config = dict(
    train_examples=39062,
    spec_augment=True,
    encoder_drop_path=0.15,
    text_encoder_mlp_ratio=4,
    adamw_lr_other_params=0.0011,
    ema_decay=0.995,
    lr_schedule='constant',
)
Rows from block 5 of the audio encoder of a small contrastive audio-text model, named by matrix and row number. Rows with one number within an expert belong to one neuron, the router's apart. Each number is 500 + 50 x the weight over its row's rms, rounded and kept within 0 to 999. All counts start at 0. Numbers have three digits each. After the name is the row's rms in percent of the matrix's.
Before each expert's rows are labels from the 100 clips, of 14848, where the router gives the expert most weight on average: "peak on" is the class under the peak. Only what is clearly more common there than usual is listed. The data: songs of 200 made-up bird species, synthesised, often over outdoor noise.
# router: router (encoder.blocks.5.mlp.router.weight, 8x256, trained with AdamW), inputs 86-171
# up: expert up (encoder.blocks.5.mlp.up, 8x64x256), inputs 86-171
# down: expert down (encoder.blocks.5.mlp.down, 8x256x64, transposed), outputs 86-171

# expert 2
peak on: downsweep
router.2 088:460504479547506480544613569577521415522556547471534514473571530468409474490572496580494512525487543561403616552560472468432481432451546531498530455564574545451556475457481443443443561502588546480550508530474519457521528518537471478520474522482537457543514502
up.0 092:613522502526507527592585524535590529409433560538488489484557454491501556533491509497538452453611477532505509481510532477580454444430506493453458395501448443505527392509459573636377463484528508480506499504520580535332554560414405437499492504480443495415443433
down.0 092:533459462490412461557444535452672499483454490498496604602443464466435565570490414532522434483565461506558517425538535448484496539442552559528457452474496409424520513474553537489635474543495542429488452505534477484389469477444543436469483504497521517478528461
up.1 090:510485572484490458455505610522571449463511469462474505429487411473543492521507459559498456518466532551486502447510578526595484504569429613439514395479457505562467518442617451370474584468466477512463537529566440571530503480513425507434485457525560462535480546
down.1 089:528451394474583498508452515472551554421563486504507463488486515600508470544384494524493540423515441476489568519532528526546510545442498484491525518421519529466443426514604535519471450507545506536485416543463496454418542616580564477558482562543437477492514583
up.2 091:497509546504521541484457432427569513531356528479541508570508498477489460462566473507386551499465492463489394445513536481486425478505431469557623492563515507550462525312568585526562599531526444533545470507594576533472553503428523445560482525547489524489603523
down.2 091:500407534551396452534476601493560445462499459596501491455485488407404590578464419480490433460489448495518498588468582593459491475423526577448515499588500422509515494591485542451531517497500547491508535565526447413576615489481513500506399491489475506562435503

# expert 5
peak on: steady whistle
router.5 109:529545479452518479580509487562460544479502564491549432408574551509575542437523518405446460539567464429525453432527409496544518471514418491476462495432463511572504588451400544582592492548539532525493472495534565526469461494544460493533475545513396445539474491
up.0 095:454479473391505479476525445613426600500547590445408478499571539487559511467513543492406516535578417503547521510484468485496517450491495525536458555479454555515463530464470480518496443545573472415614486472490384572426604495413474509550497544488493517471526562
down.0 100:576501447531447471551552490432571390560448467474514517571489476535561466416475467483447487497546418491577503399515515444543587482480482420541555554537509496447439496565534557471470514431434521516583550482458474497498420511493483571526547510459471412557528403
up.1 113:398497369416462454571525503447511446539527521579420462494502528517550547494450561407360549447439400545487593416501543500524597466466489500476479529493410465513525533600553483468475585507475424568513459491498502546572457390400410437548536484467495514503448497
down.1 112:562426472478395478483445468539564461464502514558428528542551393384464479545528502496514535531433579530549522480467526529516548591491560491466439497489497408552497493530491592575464542526491420421503470459450476497448469511514487506579383525465399506506501558
up.2 096:462499503478409458480447445472475559511402519564486439486464564425498412447473483441490524515553429543592532511469451597461533571478532513511526566524422508542606527434503461597580554493491482535534519467531550489459507592548556474537619505519507485500509534
down.2 095:544470576497569380469567545602552497427512470480436515484553438484519519474531480547376537571529453437466515539500537506571510391463495440434503458625548525452498449519504527445506525426476508542545518484477589547490401584456563520459424471388466531637580530

# expert 1
peak on: downsweep
router.1 106:484499479521491552510403519555590486468535513508417588528501500419549521429424495392583481364497528560541602492524609596437554527507554501426507454466509513505492425598560474439427492496483511547452481431597554464479517488459516511526413493573462552434552497
up.0 087:552453444453457529470413417470504495504442543476430492502559457541548422436511464510524501398488546454497408519561508562459490426554468432421544480468508499456474567467499514523543542495578488457456494515580451521436466502527576579514498542504551616524503448
down.0 091:491583441596589484416451529529583405558590525402442495538543441566538438505535547449418515436590443513448487475502487554442541440389499497544476510482529580485435408491490479529539633430466446509529417430501406521454476552500501465492521522383503424530478432
up.1 094:516487402452421479496431521546494515497488473481548579484481513495534485465599443547330476437448540482502512521478454609500467529549595494430500471478532479501545485429518507561519598438490508467610604507550526532474459390520494455469477488464507584459488494
down.1 094:521546473453518477530429524474447446499566509422459505502570455473433523575539487555494577529412547536504490599510470488516573604469557478410553538530528490469486550526522473505557556520472516518504557505494456489512506455456464452444434476501486532430562617
up.2 092:522373554477542529490535485467471500561521472517528451480425530465540459485536545432571434502455472563502539536486500544474463467569507434485535486510424502561473499587520513558368575519492493533479569519512494590564385430452512559457414500519528495438435449
down.2 098:483470507382451520391371501464575484413552546454481443514524493507524589438468543464551564499569549407593566429482446484488500506486487503412525483470465592606493476463490452483494483606452464569469588477517533520424597424507370457517533527426541440407462477

# expert 7
peak on: harsh note
router.7 098:482421460427517515453424490510452535544562473592548455498476420515524392573512499624498494490453432441492533577490547527487443469507525556385554534429455442492508480344555445597518565426576482411557424468527541483522468437464404397495391462433564531580518515
up.0 094:472452580464545459515351563465482440525516506487549474493491570493461450490538426525481568510443525409528433533484363454453467530473452407543526566510417466567479589441428578593465532540575519517433465528469456498587432480465544499420484471500471526421513452
down.0 092:429558483555548539529531523517586433508517455499529473523486517566469566402536528492523483443447492498467531560446407540602493569453476536553496565471468521465478526470510512482484476505483395402540523486538516519533511459440526489482451564470491449521466596
up.1 101:527493442485518487591470514520543547433458439553555469539427437447466500517548460588552536512503496528491565523487532488403561536403402475567458505454532487487526507526521456497440577488524491417498557588577427477565496451454549428482481529556429441528581585
down.1 103:624503514508511545560503426516546530461516522500512490480551435496469489482515486489536534544417529474480463472558505478557499485662432551466497470495515530568451502438445473586560538486515474494467556538549540467480500457518448459420490441545589468571505513
up.2 106:460551381578621483547414470407497591493449545469559456478493588446463418527540500525427480525451575501474478394564465576517489502611569501524550514422424627455468612469445465547493460469528506518580490519539503472461468440409609460469508415541540526465517450
down.2 106:486463558452461476448531482475554487430446445426530496540500589471443483576474501442533452496506461500500512474400446517494443525483433543587415530423436473462560460485448472532418485432461465489494496407521492454574524449543519479486460470567577495518536456